config.yaml
dataset: "phrases spoken by 400 fixed synthetic voices"
win_length: 400
mask_ratio: 0.75
parallel_block: false
patch_size: [8, 8]
layers: 8
shampoo_beta: 0.99
precondition_frequency: 20
max_precond_dim: 1536
one_sided: false
epochs: 49.5
adamw_weight_decay_other_params: 0.01
Rows from block 5, named by matrix and row number. Rows with one number belong to one neuron. Each number is 128 + 32 x the weight over its row's rms, rounded and kept within 0 to 255. All counts start at 0. Numbers have three digits each.
# gate: MLP gate (model.blocks.5.mlp.gate.weight, 512x256), inputs 128-255
# fc1: MLP up (model.blocks.5.mlp.fc1.weight, 512x256), inputs 128-255
# fc2: MLP down (model.blocks.5.mlp.fc2.weight, 256x512, transposed), outputs 128-255
gate.171:056142102129113128136141158123144115128115128127123130142112119151127180118127128127056136130155212135127127128116127120111156122112108139116134159129098112130113125127122062123107205087109137099132156145128113193251142190128129129118131111122074150126144132046166127134053117121139179085106127127110131092155128117117131121133155142123158174133100128124125122130149147130049233105138
gate.172:167121102159130140134205136090109136135143171150100057146182130099152129141105138130128125150101166125072129144124167127105088116170137129130104093163099127136081133129167064142149073140091095154127141138142128129181128072105134126123125130130140122131153140162133116171132154110102128130120158127128137114171063126106114204140129154116142155166121091124166183121140063169136127147158
gate.173:143122129151135098112077128135127172147132128146136119147061204120137119119130137115085134149222125071156131156149119058140198129090143100094120128150077123159137132119118130108126133122187131098122105119128126093127151101152173122090109170106138126104145126135092201135117139132180141113100120099151146045108132100165104174068139129118157134113127124100094138095123113138026057127146
gate.174:040107113178115134135136146138143129144126126130125097105173139059146078131139123114147123096121164143106121089102112110128115120149189076130127126127056128124142106111118132112203130118116130145129134129128185128144105130152126102119127134117120116139100122075128128139127109128127143172129139139127102088129128129104137051128134140192126135108143150124129128165077106072173120128128
gate.175:102051133141100148124128158118115158132139070168129148123108162127114136128126112108112183152141178111101193175157131147098098134052132087140132121173145097146126152065133160126115109144121122118119131131160114124129120128147176143152106130114123120110143128123119126167123159113127107127132128091167109233197170175126116111126128136135128132104119128125104123138121154069179144094195
gate.176:077089160128102100153101126098100140164076096152202119176104071130115123085145113124155128124143128140121130077086128129128134055146118125048134150123123127127144049146129118193085107183087129081118128166153124162126094117118085160103157152119186092136142157108056122126166132113126147155135155128127116129100101187138142127117142127097125138143191128151131143107082121249155056108131
gate.177:093126137117182047119128107121164161135174113126160128128114125164128128134128161130111192145132181100131140119102135214130102094122150209212134157127126161129128087135121123105149142158072107117114156129108128016113122101106133165134189127155129096124127108142142103148141090127150186172117148131130129149124123091098142190099147131136155159108137125111124159065128154132078116145123
gate.178:128143145057130126129122122150120135099135093133074182204122134119103144109144149115127145130149122174148082158072127122130130117121150107128130126109131127067019123071124165129116000120131154142115172074120128110150129115128150137136130136126108120154135146060135014204107103123111195093144139186123118184125136152118130119130083129134059106162052138121240122194147126109144150127087
gate.179:146190174129157125142130153170130099112076125132117123142117125128140125116135078210125041165140128147129138129158145149055149185125116130192195120232179131133134107154131139127129110130117123143097119161094060139128121146209130139135169144131210125133126128135131158131122138125124129128129107127142066171118098110145116007122096138116114113114123116101170125128128134126130127205123
gate.180:111153136147117100076074191120123134134122119128132171134109127164128161057127110120142129139136128122135094135128085128151095255127129131128081144203123128099129105129144128140204095167126173133120125142087128138135133133123181122113111179171129121117150148128083128118120116086124127093143132136148111135128128122103130132181044164124138130069168128225142078120127110123104056119126
gate.181:107131090114101130137113131110165137171144161154136104067120145133129144126199126114151151097162142089146128127134114128170161139161133091052127118134255144034104071140127105085137166132124133075137149128123124128072118127126114165116129101127132133124105155150130110171144115126103158101144132141127127094133140128154092129197128128160143118110104126077145106189127128120154125128112
gate.182:193126125129129132114129128060149076129158124149163113109120139022121116053147089086108127135133141112137123092186125190085119137112118119108069175125146148207128120130161126175124097128122122146067144118132161123137191118115125129131186087065120113127123171128114136156142166135111133126127161109141023125174130065118045068106131147139159137147144115120173131130200196135111133137131
gate.183:130173117085093088165136138177087114138106121158130151134138133101106132095165146119111128136103112126142159098188103140145120134126114128107118132131128149115127120128128104110128125124125159123088158128038124126141063128124126119162125128109121127147109188125106132046129185088104173132255125147131127122135114145165128126144128072128128101047174142020127083138138126151129134106134
gate.184:169132129128166125139118130129062128112117131129109010128164128128143124082127139109098128129129140132188112129099124129130119173108130128128124156118131109059129128128123159102128123162111127111128105087128133096194161146104180104161126146109000136126132117128094126106145115156114130141164155117148123127128132141133180117030092119124127131163135117129138171124130176120128128130140
gate.185:128148127103115116153120108154153141104167169149096100122145134043154127112135143139131132116084125134128135149092044131152126133151178123134115137134124068123035119144124123136093139115152143119138129119115110137113125104120060038082090060104127129091125109136118116151132123143134122176080177142130134112123127042116047095122144189131128137131177082116099146127071218149208120178199
gate.186:161135127117157114164124134154119128141132097160167123120168126159086204141131113129129139130175112142125128150096132099128160114131142084124165145169110174099255108128101128140113077102092132183120133093148077153108076084130134129128049127132128160137159128126128127133147086133118150161118165143166105112017126173103137129182164093098103003109125122102178129103127179200122180102110
gate.187:128128128149081118182117146111122114128127132131141129135187130135130135143067127129155095128122202128166117133131095126131150128123127127124120114128114128128124142122132131126135117148123108212127147138124129134131133148132126128129128148128122174128124128221101135114052139112081203058226128106137135123126130143000111134136071140138114174113129124128129123125143110131123127136191
gate.188:128151126033128128032112128118134146119113120128125113117173128102128117163015110066114128131131126132129105134074132140133132175128127165135129128135188155122145164149128129109159117126120162128240128173105080131128166152128130097130128125136103131149127142126089082183128109128119090131136102127162104000136128131154145145127156128137128136128113129120125128145127179145127120134126
gate.189:124126098140132137153119133129072137162118142142125130120177097116124062126124124166154129117113033105088144124127164135161144125106119142169099136121168119164126121109124208108086134119121165079126137124117118133193128162113200193116104115140126154159128076201080052156055072151140156118106153138161131121121162112147129128077162189151107119114170093104140125143114060137119088194125
gate.190:156119147137128097118129129127123115061133141142118137121102147088156148135128165127181120149154124128021073128109115169130081111189119130097123122085165136103088119111124122136151136140099111080084126145131200132114149152089222255071136120129110141127128128182144127041123104186139142201125140140118154081173131104145152109124085210126107126164134123136121051103124204150141129169127
gate.191:140189165123185109096128095164158140075138198097115193118105126149053149156161114148136099202125132120085128181168170255164128125197136129095124143095122121128062153109132130127175143151135066128165111145144147164120135134140138141136130165135092100205118182124242106138128099162161138192106021127099149081115143102150123158117081092130160113150155132120122117130091155129163145103157
gate.192:152151130255166127105211097073145127127191188125133128102143150103144188097094114122144151127164216135105102129162127130088182126062102140128122144119206128125139123133125131121128120133125137157065127118105097120118095077117193128144147121096133154144114122088062139082150120120118122132128128220099043096103102113143113138118126180167141100110162140116132098099229153132125127062089
gate.193:124176132249140127168102107095151168107159112136209141125098146102127063129151130129108092120128126127131118128082173106255132168148155124136188164127133128129129131133108159171124130145129119083084137126097138081141145127135128134213073117127142109145103133160178123124125167099146068130117129167089126051144094129169035138128133123121120116111130112125083125187190120095092162152128
gate.194:142142126141144143166107126109134145126175133123228134135126150085109135146127119128120122126129133225104030066127193111154131125163096147103078113139116121150131133110154123113158127137125133139143123125148151125133097133037090139135108187136133128179163109143123115053114019162153061162128170127146126146206144057132047128154129117150172168127109127128125145045078125109096158087041
gate.195:126128128104064127163162138103143104106154129141125128144124154121130207179139126133103128112116110105128000050139131103198120093141127071153165099126127084114193152172175168133125107086116113129128125139142134113128129129173133139092046108138138135189147133131021186119157123131138124117146059134106128117130111127113197123128137128241066161099061136161072100109151161121140060088151
gate.196:128190126109112141128106113116111115120080129121074129136121121133131109166191104097139165152140131137098140227101068125068102137118193109149129133221140126131078118107148097121129112106135101138119114056183138108111138135126138140194132114096127130147148157211066129176123056140159132145137088149138138124127077152104113139128135118051076098138122098124110158047155130125154130102124
gate.197:127138122152107120162089115126076168142175089177129126065128124114059067111150128118124128148161115144103088123137154134128147085160123100083130126141149122168145145128129163141073128128142065103160132099123136136117221169097171118112134128076092110121201206078134122127147120145127091087127085141199141084020104104108179128116155100109141137055125141128112054164119166134068126128120
gate.198:126136115128117114060169041136217132101163122116124152127146103132132113104121137120118110113084123081119121117141122209085146126150132130124137117129122128134032175093150101128122157131162018124181167128119131171128125211166142191126080132124117091183127143158134056175106176102155107245105127127096150123112098173120118066130125174165129124147127111100130090126141132090186133136153
gate.199:113136119087106134125128107138129125181048160112065205175142114128096147130128129133157139121130103124125058110177128134112085124128110127123059128107128149033127078100122152129156158133143163090124113151132234213099159120110128130129219152107126149125135100124058123065122106134097107185131146163139051160102128147126133155130127137115117117128101156136123025123106070217104202060196
gate.200:101135128123112153127210104106056125099085110108103255097130127127079131117124129108142122129095150163116140149126113189112124155042183135103127127111147091111126060139192133057141085128093134127128119096121184149099110128126128130122133152099128094131096142130130167151125139135089038066128061139134145103145160115146122124149043127125106119104130115113103124189140060128127115103046
gate.201:120145130134126133179139189110090172115154127125100127135129128129105121121127129133130180134163129076131123159164148180152137147144140108088228162101051169204139116128140118134151129162124108087126088117089136162093135123136084108117143177175125129087127139128053136128130146112126100136161117110121128087127130060134205129018099162229089147131132122132174131149128096123127147159139
gate.202:082110109139117129123117127149109114163134134112130182151125125116137122128129129149106089139109227121135130119166153126133110106170170141137075217143128131148154009131126122129097137180132100117130153123136073134140172142178124119138119119111096128134104132122161112129063130129101083089092121130122132210133143140179107126095103190143123123135083133165118118118123060215039160042107
gate.203:127133081131129058120124128137150161122154097179084126073133134062137072132165106147113131127099141085117131102150163126118146171117115164131120083178162167117141128128158168128100097140130161114187127130175104125132214129163133086131171179133111099146128051178130140138090173123097105148140127162104072111162175138180110119129090116127161103127128123169177173128114088115059128132120
gate.204:117200067139072157139136131126126092136141131098127080176128136152128172139125129117148140130197163093029140068129136125095005123087162128084119138085144113074135125089140146099083136129055129152122129034128145153111137112084100170125127136134115125135135083144120100129145145129169121110122128119126121060116136124113126123134129128191133129154098172109169141094103111114136161124128
gate.205:125126092125065143105124114072161098135048132160086094083128127128105135127152128092156128121129069076128139125118128110084138136118230152177183127183129131167153056138132129059068077132105191183147121205146129112158130166119101119065113168157124161234143147145103114139096126126129111116139107112122153128145130099154091184118131128136178129187155189151100112095074168129116144114126
fc1.171:124131066132125095130133192123139115128088132112132132163102108122082179135161121135055145130119211098089025081136130156112134127116113123145148146103106125033116082140143101133118133118116121063128139113130090137168090202131114081125153138126006131132162103068125171152114129132095192088152131128131127082134124130124141108131154112138125139128090130105149116119133095132097181129117
fc1.172:125118081131082122129083121126179111133162152147130120132163114126136176142136182173132125125111126196113105081177127129157139145140127109131214161162113071152122120064095101132153135137045136127115078100173120146115084129125098110118155139155128102114045202136084128154130135152126087083139088128127082095096128141139065136128127089115045134120091038084067129153129128000162133127130
fc1.173:128045129062135129120103120101143077143128128112116120118134108104132194116150073070122110100157131255119128122129128214080108115115123115132085177093127119111131151137164144132126146150104147149112066129088131136133130087141133104136123143080175149145140109127134080129121129144153130147126127139097140132127119128107123132136126108170151131095125146034203171160197115074100112201124
fc1.174:150128129121078085161116128179072149106094129142137170116109141153111180162112189145124102136109043129147130169136200144128168096139129125124091169126138115142139157128140121125128154162126099136146161127136159117057124128125048179135129113124098128129160139235128120073166120211156132179115127136134115181088146151146143145126118102099127145149127120130090141123154161183130236127095
fc1.175:153132191095085151206198122103115184118108123110131174107135194029162134173150143178124135097103104072086092125108126120166166140144130132158128110108128095138155152128007125120143211109114128127128140241127107114124128181140116146153110169188176109137118125103176126156121107128141130128127104163138126132128128165126128113126121128143154127134125195065181100130074093111168123117129
fc1.176:128127129111114127147131126057147206175144160130129138160124196150188120124113129108128138210151128081089127120086084128146131123145126123123138147118128110123077079107106126169083091166116127074122139128128147130130091124141125115118139150149135079070126128128176134103153149128130108140124132128142126218160096182151202063083129133132171128128175067166196126060166059155147130094152
fc1.177:106061109118126156169129118091133114139124131121189142158114147180127120128132137143128105167127108170150148117153135200157133156161151124000171090196202103114111126120132181190112108159188127091128168178061103130140136164138127119131128151187127130117121151108109100126107061074132119140142174126114128126117151135156087072120140066101127139120207169131130023133107131117128143127118
fc1.178:138123111132137145130113139109119118164098128147188101122133114099108163084129128119120097250103205131217112127143137166158134120128110132132143215103125143218133085184140183073116125132133130110120053125130073196100107144145091096109147125192090082106114202144158095132183135149125121129148119072124165107128128158128155134097135116129122096113203148136047126120120127123055143147138
fc1.179:135160201144126135128076150066132147097128121130131169013128249146132180127146173194059130049136125110169066180136136103121125116181136124111123127119128068054129151120163154135112134138097195128133118125128078148179214069091130141131083139158128130121122140132136138202183127108118157154113169131192115155128142125137129055158141110125125167122123128043128130102127126129119114122127
fc1.180:116136120125115110119128141106118128130123156116138146105123163135130155101126125169114124127227119127117142130131047124184098129167117126135109183166125070000156109138127129127138077179124129214117128154137129149140117096131146096143070101145132142147154093132127127106073114121138131135035155136128133134132110141111119118107131141127087126100131104128129184146122135091138132121127
fc1.181:072180114131117126189111168115156144169170123153142099091122170111129063134173161090161133131093094165128130124205120128139127125157158127085135082139248137166195125128130078156138134175143016087142104134166109161113112107131137128145133151167128102128125127090208177139112134141112135129198114195127127115091121118148128144192217102129153121150060155154128129115063100058094116111127
fc1.182:160108103116096123044091125133120134190142113205128132130100134093160127130049014046145111117115149137114146122138118144166086128141119142218176128161156122033133137102111128137124128145133091083172127137092105120158086105128161129186120143130244142129104132121108168087087083149123159116121125112128119121142110110097113172086132086237127121115078109116172162132154115125130129095098
fc1.183:127125121117128125139127146130084132111128098126128128132073156145107133117139149127128127128129129125137134135132102135100134111128134128112134184138133154149127128106129139115054175131128124132124120102127127124116128129128130136144131129129128131133137161190173133133053140128027142080091114127129130046123118128125125125134128152166128127127097130080128088125126118133128130109128
fc1.184:091127185149125130121146089127181116153129127130132217127106127129122128171124132105127126111111128150201170137177167192098132064134127136128151134117132143135142109131106127186151144134146135167142125123078121114055129137140137142129204125142149125128089133108170137079128129121135125112031128125184131082111232092152109127210162156206135163125127146175135082104129117229126128126065
fc1.185:124149092175146123117091130089089110125077142151136145120237148227129158129130145107108153121253140112185168116118133098117128111099120132122143123087173127125250098076121132086190118145136125158133094103127145109105153131081128143174093105123128126142126124128107176112150110116078130078110044118126133044128127142129124205118081118139133099163100132119118147099154107149139129144049
fc1.186:127115148139146145123082115155129097185125146132133083023134140131127136116125172128128132140154140182122120214086118122134112074142126009153128130109149169124134116142123162129116215126092127133065129126134107141124220050132129096124101116120146167123156126100105112152226100135147129131160163129165132172103123115151164059153118064068091092142120126118098085128094137130126159098070
fc1.187:086168089117110133035127255126131133093120111109124129149172133128120141164139129141151168142133122128123059129190149127183106075128128109118175128134148128129114094143095128151126127121128171114128111142130110127126059130111133128124123100163106109127132128126129103139128128135128039154091131129128127098143142128191128128096176159146139169128134137078181143144102120128128117132130
fc1.188:158105161128127094139119122111121043076128117115154135142114123103129095110129132116081127128129180082158122126202122030118115129112141124164128132116173059075145133132127081110039128144128127129059140147123128071105039090128134128121128105178113049133141127107126139175164124127127144135135102108128141144165115069081108103101109131096115129100065114146129128128084140146138115133129
fc1.189:218117162193128127110177079173148134124178110145103138079100121127118130133130142174064144117127115133116157118174135123097123109148164122135129141218124163175167137161113014146153133130131132178133117101133147135118126084172113121072219126114114100117156161125081147135137144121127090126128122047122123121128127106136173129135121111138097143120113107140120116126044106130134138118115
fc1.190:130129191115132029192163124144136129097134123135128117116083136087061129127108137137168100141155128126000039110124170155164150131148172141105108124111123126119146122144093134176130129140121127129124137154188161160087127124130171176124208135131132121121081129149117056110100127135162099196119131181124150090147141110174107141126096132129128137118156051114137073116065222156140140119127
fc1.191:116078149143183116089133107118133128126151104123148144050094108134078122161131158128098083171148138149025134219132119143104085125211118136128133107112108107114089119114075138173129159135160129123153129112178128161106120127125185156140121119071080171143115125133220126179122132133157134159095117137116175093133158199154144069136141119170130128151180171189064144122088059136159105146199
fc1.192:128118107128128122136130117129161126097169222143071104122110097128131117138127107148134110131163151130107139170162094180151102139116146128128128177255135185161088127097092149129126162122170162126113128166145138114089095118107085127141160072130127122165103255115188114155131117127148125128118099079115140116128101105108106138141138125029107133115102118116124115143027047138108130127109
fc1.193:133213176119127146136123124171096075130129126148110128124127125114128125106099123118128113140130128120120129070155140130103106096131085120139102240140089076081127138132121102126141174119145073195156043110126130132128128151132147124131195127174138132113176098128072132182204127145128157137176172125130103139119142144051156127098102166030135231109110115146041090127159103128141126127225
fc1.194:148162161171122124091150170126159095057099131136134134182134114139134158127189111066125138138158122149128132090116095068218092047092085125136125142163160147119122137166139129133128112129123128103168109149104178143141025137188102185100117124153115133114130170088130154147101164121127189178123128149119139129034128127119196129124135100121146138191133158111136143145107095181142121161183
fc1.195:123186083170132160173166131128133124144098148129114122122132103123134090134151091125153085127149078198164159136132138127168122143135129183131158144097094038137059116035148128160139116114097118114128124220138119194091101094158126126095205083128119068123083139198036095148131147126128105206108141177220149131108106125123138112140128128123043124114126125150003143146107140116128135112136
fc1.196:114135111140119125138084119180107151157125110125095116120099147112135133152131128132144087162149148058132128110063131156136132115138127147115125165128115202032093130134119133123135179142109116129094131112130123129135222152122126079126131116109129156130152151157133124044127151116130130132130125099111126255130129129104090088131130188148117167113141104115034127116095134169183132100126
fc1.197:133134129114100127158121124108037082140147116131156126119207126135112130115194067100104103141155123147130096117113099128134103071145133071107127127127129095126165119088124179123075146128159108114115108145086120128134120128117127128113159135116118123149164119097125140147137123130219125104127150113115159112148117099083139115131144065075163146153129217129145101128211127126085135093170
fc1.198:096124153172117136165127139121092166192100178128123108137143132095154152155128080119155143150142155211151060105132139061128128141119119123152085134130131140130195127184080143132119100113122124112107131133060089038096129074098104123151125033128125149104139164107127130143134076126127135099129195129185123113179131104140136134133127108120097203136111111175088150129218123128103126117133
fc1.199:142210036109135151090144134107125132130012181139124132124120130141096128116173115128146162110153152132099131113129150104103171148116156141126145137150153129188083030110170085130127120109121121127116125118125014158120122164122114089134087121166127114131139136109127134149128130032119115122106135089135160126143089122067125130085145086121236146142192133230150137091151114087122130123127
fc1.200:112121078129152117135126121132141126130097155184132137120101108194127104137066168127129152127104160093126119128090147129132205132128120122143119140128118132190074056117112090129124113202127105127203125116135076122130163157078126127107146133146128121140119102128127129124104159108141133167118180125228155168149124176141131128121128116127202127132146087124202128125125130186129138152120
fc1.201:089120127129128164133127234157038137146173122123105098031118135172120045175109090123120167132129129074124111151126149128128127058126129129076136198128132141121127116109095047169080170126125134127127128145144115154141100116130129166153147098147163146074083045142141162096145214126140128144067192145104127127103108098153126127134151153094158135121144116145123210167109088109111089131153
fc1.202:115138114134111115146142180115164106129116132118149176153111115129130125143159119137068162132130189122094071122174141152000152101140129144143116216123056118098117050135131118131100140132093098075141140118130068142174119203130102093115127172131058122135135121101126129120089128130078126095126143110108101147131127128180127104115110137128130106125060133138169132116210114158070154130093
fc1.203:158133104154125063144155073098093130129121115145086149130130112148123058106127181126102126142110119043100119128162107134082098144098108163169130109215142137128125112192188059100110100153157110131169086166158062128138121141089128107143207128137179138109141010151165118143125143146127115135166134177090157102128150141125127084138116149136043128165091152147121124129107148128161200123128
fc1.204:131130142219123154106137114098131133121111134138151182125090140162130101134128118167134181085163123129106158129120190124163128132113120100190096126089126125133128126112163059119110112121164131131110136128135136111131114124144144128110174144103087142137127159166094127060165130092129075118110230135144153144103059140128129125168150167116126100170197069146171097120129113093094082137145
fc1.205:142157202140144116177150147172050166216181129134159125128130074121134141132120097137123129148101127126191124081139064130135090122160131122111140112115108119126107109132158042148166169067138086031116130096130127110128144136118232110128128101088111130087220152126128110137199106116128169174117193134128162109105131143108136080127115109155138073105103073117104119130113104141099130167128
fc2.171:074132195152136126128130127091053127171138083144127146121128120116156083132079128132122121118073206132094190133139139154130102122118158102156135091135203128105168137130094135120184083238141090146125124131152205101013122072145161084115120118128099139128122140203125130108129128127124111109123142128135149212128116148176110124171067126112067129130097138150105124076133128108170119121144
fc2.172:099136128102150129127128087150106158145116159151128061109106127140149056163128117109129144126095143083113139186125120196111119144090127159124106132126200115127105148190158166123109118124197085135125122146138128074128190088153135132128130171132117140182146112051056208138151151109138131135107143111127129066127067079144161132155099128147200113179105187177255199077067143137094115151127
fc2.173:116144131124105090056185194137124106161150133119132128123182125122161131086105106064139124180105100169129123081137131097134128214138131112128148130119130085204081129062142155127112195131096125179114155152177127088182102094154052098140128125084136127138122113128127116139164129143123108131146139129168131113103139230163127112175132138148138129073147122199176163106163114139127119071145
fc2.174:056121083141104160129233113126111097158147139166066081129121136050120118097157121106128175112123132146118112104163172161167087078143132166102083130164126127160133146157139118132133193097114144102130157137118120094147117137109148084034176088127092118110097174085155092125146148132140070163111167176156127129195107126142111083136136137129160153128146145037123130154059138133093114140138
fc2.175:092180146134153163116133118119230181130042157106109127108144127215130109123098111123107145196078131126124121157125091128057111109083115126081188135126119066137120102144129127177130124109122169127132161144149124125120137127139128146136121148070100109109121132221172136126210192143120084153130112113048132122188091077151130156130162138139107114096154158125125136150128148128101147094150
fc2.176:140073132131123116129138087129051109131120114089149142130070103180110115152108151112132144122176126128153121134086186132128255098124121097108130121174190154063131134127151136177132106149153110165132137146145110153124140132129135186148199202161134122142063130083074136108126127148128157124139110134106139124137115137129119142123118096119122151114126103169126099136119165148130068154057
fc2.177:181064122132115250122157145130081111127114130143120139154125128110100103128125090162119065103133107133112153078122182088138130186098114133051112094098148162126128127167138128108097121091157154106163097127148105238133128156151122124140094086111128139121115166143087179128116116135128123128126126128192124149129153130136128108133079143068135160226099137124150178148129136152141122096119
fc2.178:130207156066136133080128131125148128141192126151025145232128175124090129134142132135145156097132093110151106146090128115136127123106132145151109128111072126073059135073085117175124104155132099171130143128192077141162138115115149105130097126083118174152116128064117115153137130155098129103129105141137043134116100141178126149125117059140121138144138165126187118127136076121108129149118
fc2.179:074083133115130187127160167121084135169132107155163176118139126144176133135140162105167127128101115116166129109127178133151150095155177152140076129107078140144126140068139128128185142107156147128097108103150163151122133102000159152165164124134128157098159119127176095137141121127114132070162130083140115113130150144094162143129174116139120127148058182128125181067162109083151114098077
fc2.180:096122104115164239134155109126132125131196148112095124076113128075129128077148128114102128153125126167133099126110129127131165087135137154166094122052130164041122132028099111116041133129126123142131112113142106124112126120126123119128183118062128128150116130174170134097145144146122079126106079120128136128124149130036127177159141160130104094161150103076125153121174167118141160128120
fc2.181:115146129136149108100137116131131129098094099129059127119134131160125121147108093119131108220096103072165188127175128141100125059136130150142123079203170092144181105146128087136111112130144122128155099132124149104122164189122127119156092123233131173133141088083127215127134112071130126110123165121125141146120130137132129147104156088149208102151060093157121153063139115125051161136098
fc2.182:116129117109148117145158145132106177128091143156149112133075131143108129097204120203074091140140180124134112130161120146126128145129118128096141108104130147108126116145113131118169114069129145126099139138128122123082173079115074176122161133120089076127127109119167121177090168116129165132114112127104114133121108200123102163126194150059133013043121174110161167153150121073134082201176
fc2.183:101149101060131128099124137128107128057128116135226166032128128159131127142121129134128123128073095142175137126133131117121121074141141130061140131143129144112124133123091065107114145156120109091077065109116142125126103081149124105112124145130128169137090132128165081156113134128113164150206036124138077120080128135122163148128146128135084099186138124129134122137136083132127120123103
fc2.184:079143138090145126126161157144127118094123092131118109125139140065126131097135129126103153126126166171160125147080162120156178138130123173136118152095186128076113145135112174132110075115151123181123072133184092088161124120123134094098052144128128151130141113142108148098184105157144139155129149148135121121109168161129118135082189104137073136186097119096169133125143126126136128088142
fc2.185:130126167099094128067165119149181143146129158137114119123059094081103117133170082118114055126056099114125133130108138153127128126130129130149127119159159073083065124110122161120034142096134105152158126137133074123092156137117220131117103089126164108167116125080179134128129188205139109128107096130121193093197165115131114181107108074133197106216141111125172131121121136141157183150116
fc2.186:069126190153106156143179162093141077080172128032097116141131130151165121155144068128085098121165134135153147124129148120099093116115148041134150137093129110139155060214098035127149083112217136093129154130116094022120114111104116170206129076168118144133188147111111098129132159126158133066127137102117156128128153073160126130148069126139160131124173159136104149119136084160137182151147
fc2.187:150125106145123097128167144131131047187147131173110127178035102147138134248168092131130047186142137123136121086150147097106125083089142123136120123168167122116120158137123153131121128132117103185132159123124130137142155113126118185092171141133122134082095128174128131103129148129049108095110097067111140136127074129174131155178142130135124140172128143131136144074139131113160175121141
fc2.188:195042128132142065081149104102128038103065091121128125101123132118098089112115135104111118113126126122126128105186138090138126124131121099131119107100140086129109128128125141093057118181111103128090122189120125094146040117088118122099142061126134075114122062128117096183178122125111120092151130064098118136172113128131118095090128137053071119065102111123133128117029082111097116143117
fc2.189:128136117128131132128106122141167130131185171189071143119108087125127086142110184134123112125130140076034128162130126137142138126090128137127130119082139144128088165081192116135085133137205166131129143108133130168169144118064249201108141133116118141126136173136121128155100044155112108159120087035128169142109138117130161173111118113128130129124140149163200130110167127141175119111112
fc2.190:153125125125129169141091099155137122107127118085149106130123121140120119124084121140135132123129126140096138128139157178130129111213103172154163117131199136098132132109119146141161216195115148050134129133115124162152145135081129194082123129142128095123124162120161126102047079171120175203151128145128161133066153124129105117118131137124127103117126076153105046105125120098148115192120
fc2.191:154134112118130123137092105128074139109193169068135119160117121128144121122074103083135127140118138110149128188102185127159071124167112134117134128153177086135109107055112178123163163153149125138150135131082135107203161097124127112149157130190191091129123157123203116111162098228106128195128125111062190167112121159125152131129098095110135146123111111149102089187110126060127114195167
fc2.192:142116097123130123075187066109105114142126115066128147129138133075183129092136136140159123112160131159119130082144129084082178118109056195109138123059123072078117124107127077145146139127050080056116145114053073119134160140193160113116089135094149097098127033109110166135224124090104128111132139202104085107095156105117155109102123150171116129087143119119156135085187147063135125112133
fc2.193:128165136144109140128087083139157107127112111127134134131184111106169105110120052128118129128167123140115129126139241111163130103175126130150101214148129112122118142184109108174087125172129118113129104122115125128107101065129027112135110161104130121188158168145120127131130118188136189197128037128052140112126167136129094129100070128138110113136129107149034109105129123116118133127115
fc2.194:111101158142132137152120083128104114144101131128116128127141116131087092128117143151105096194121144088128132144075109125108129100141135144133154134120184116100117169132151161143132128162122079136105126129099102200130127169136127109132147122099209128104119146138164118135000141209133120106141044113148135177111090187126160128173110149132093124119100111114142078103179151128103095125118
fc2.195:189133199085113094189157143160183125107164115154157177179140180108131144164142136171119145125156188098129059088139124191145148128132208076153128133162202153144128066230122099153201113139196127163135129118180185094166126173155154132158051109128131147201167123104160188108131060178144144055135118115047111134128135121137149122128191062180129138155161231173146122121128137131128081133117
fc2.196:125185127116128126162213084172149142055153180115185135130126118032133129071069123136122120128219126151109123120149125135160120116189150140152109097129166087122155115137112136131106132128113093127194176075135112133171121089123135162128121116176076130123132145162131163177070129138129126147098128131068163122132150177106196133119134077088126104251141140138152112137147128120140144136156
fc2.197:103140164129123100063114131102134075140117119129147093084130087120156131128133108109108138125106127152165098172096113111186118111120095129127112091131105157106130064105091130144165131185125106136135126109116116150133079093135066187147115085227136098121105108139149166125102058124209121126128178064127148170236190124135111144126138128148137137087131139046144113135153117128171117118123
fc2.198:109095209102058158153081144112134142160098091102114187115160107129096123133129129094107142139176115174075132106131068118109201129069143131198145080118110140130131172166158122152065105106081127104131144122121164184178085093097081128112128157084106228144104138081120085148125106047126096105121191146139075033126117125046123146115142110108100088120115055175159143060107109122089136112132
fc2.199:122136117097124145133170113085128131128121113118112113124150149111149190135148131113120140140128120171147161108160131081051094128148173101001117102122069126088182053137112133089170102141182102159092151132118114246137132128092128127129180106167172187173121113139121101112097139118087128109153126080105053130127095084102110128163170091159202165130160086124168139146089137125098090127163
fc2.200:151128166119126129139119091095081148131129101138135135088120100172049144143121136108159127129105129122137128186127098136112151129112131144074112110128154079116147105149123131100129120110128106130136114070125148128077060102185173118175097087070123167086158175058159141135095166128136129160117120061135124129128145009112114128141049141127142131145078135096090110140205107117096134150107
fc2.201:159125154121100159098128136155123093155126114165109173118055122079118129124142126115095123057121136099089123129108139099174129134154159090099120115095100182148117162154143103126163127150152119128113115144113098141087119105137155127080136163080149123198096147189131089129129116125135140138132160108128094155189126090096129128072091118157126127174160123122115079125158082103168132151112
fc2.202:108176164137129141203144133128124129128113131107130021125128130172119161143152128125147136139128081126111112129093128128127047159131145113122209072126217128104116199150073134095167122110163128105171082084145253135086117133102151145135176114151108134145131117131119126106117060120120255150166129117125139125128147134102106118197125122140133148147151118117136106124131156066126132143145
fc2.203:132156096184164115059149082128143201128119128123184114105138120121131207115112095123167110133128137097181123119128102129127096133067116142136177194139128148143096163218105136123082099158141159104121122137100080086103149127121137100124182127131211076120191099184144144106137131166152151122155144139113136126128136135128074078122140083193093099154077098131104163162095119135134107124145
fc2.204:137193193181098126117179108081138128130072183117166139146059185166099134109123128164133126092148111111138159132123118134129125146154131074172173140120131160163240106119091062172138138107213167135154152128200130057130184058151066127118155131102139101151128145123152142121164133126098129103082129116087108125077112221128196126114144132183171138129203123149084125130133133123115086153167
fc2.205:124138134164100181144099068001136137096164192122122115128152126054166139128125128144050115117117113158102142138196196135092111018159102189111134110128100140102113128136097126101113103131126185089102117173117176153115121192133155101107134128215127125136124152121138099134132121078130153121117126118135188054150096131109083126205128131114171141113145181118182195080123112101081118134128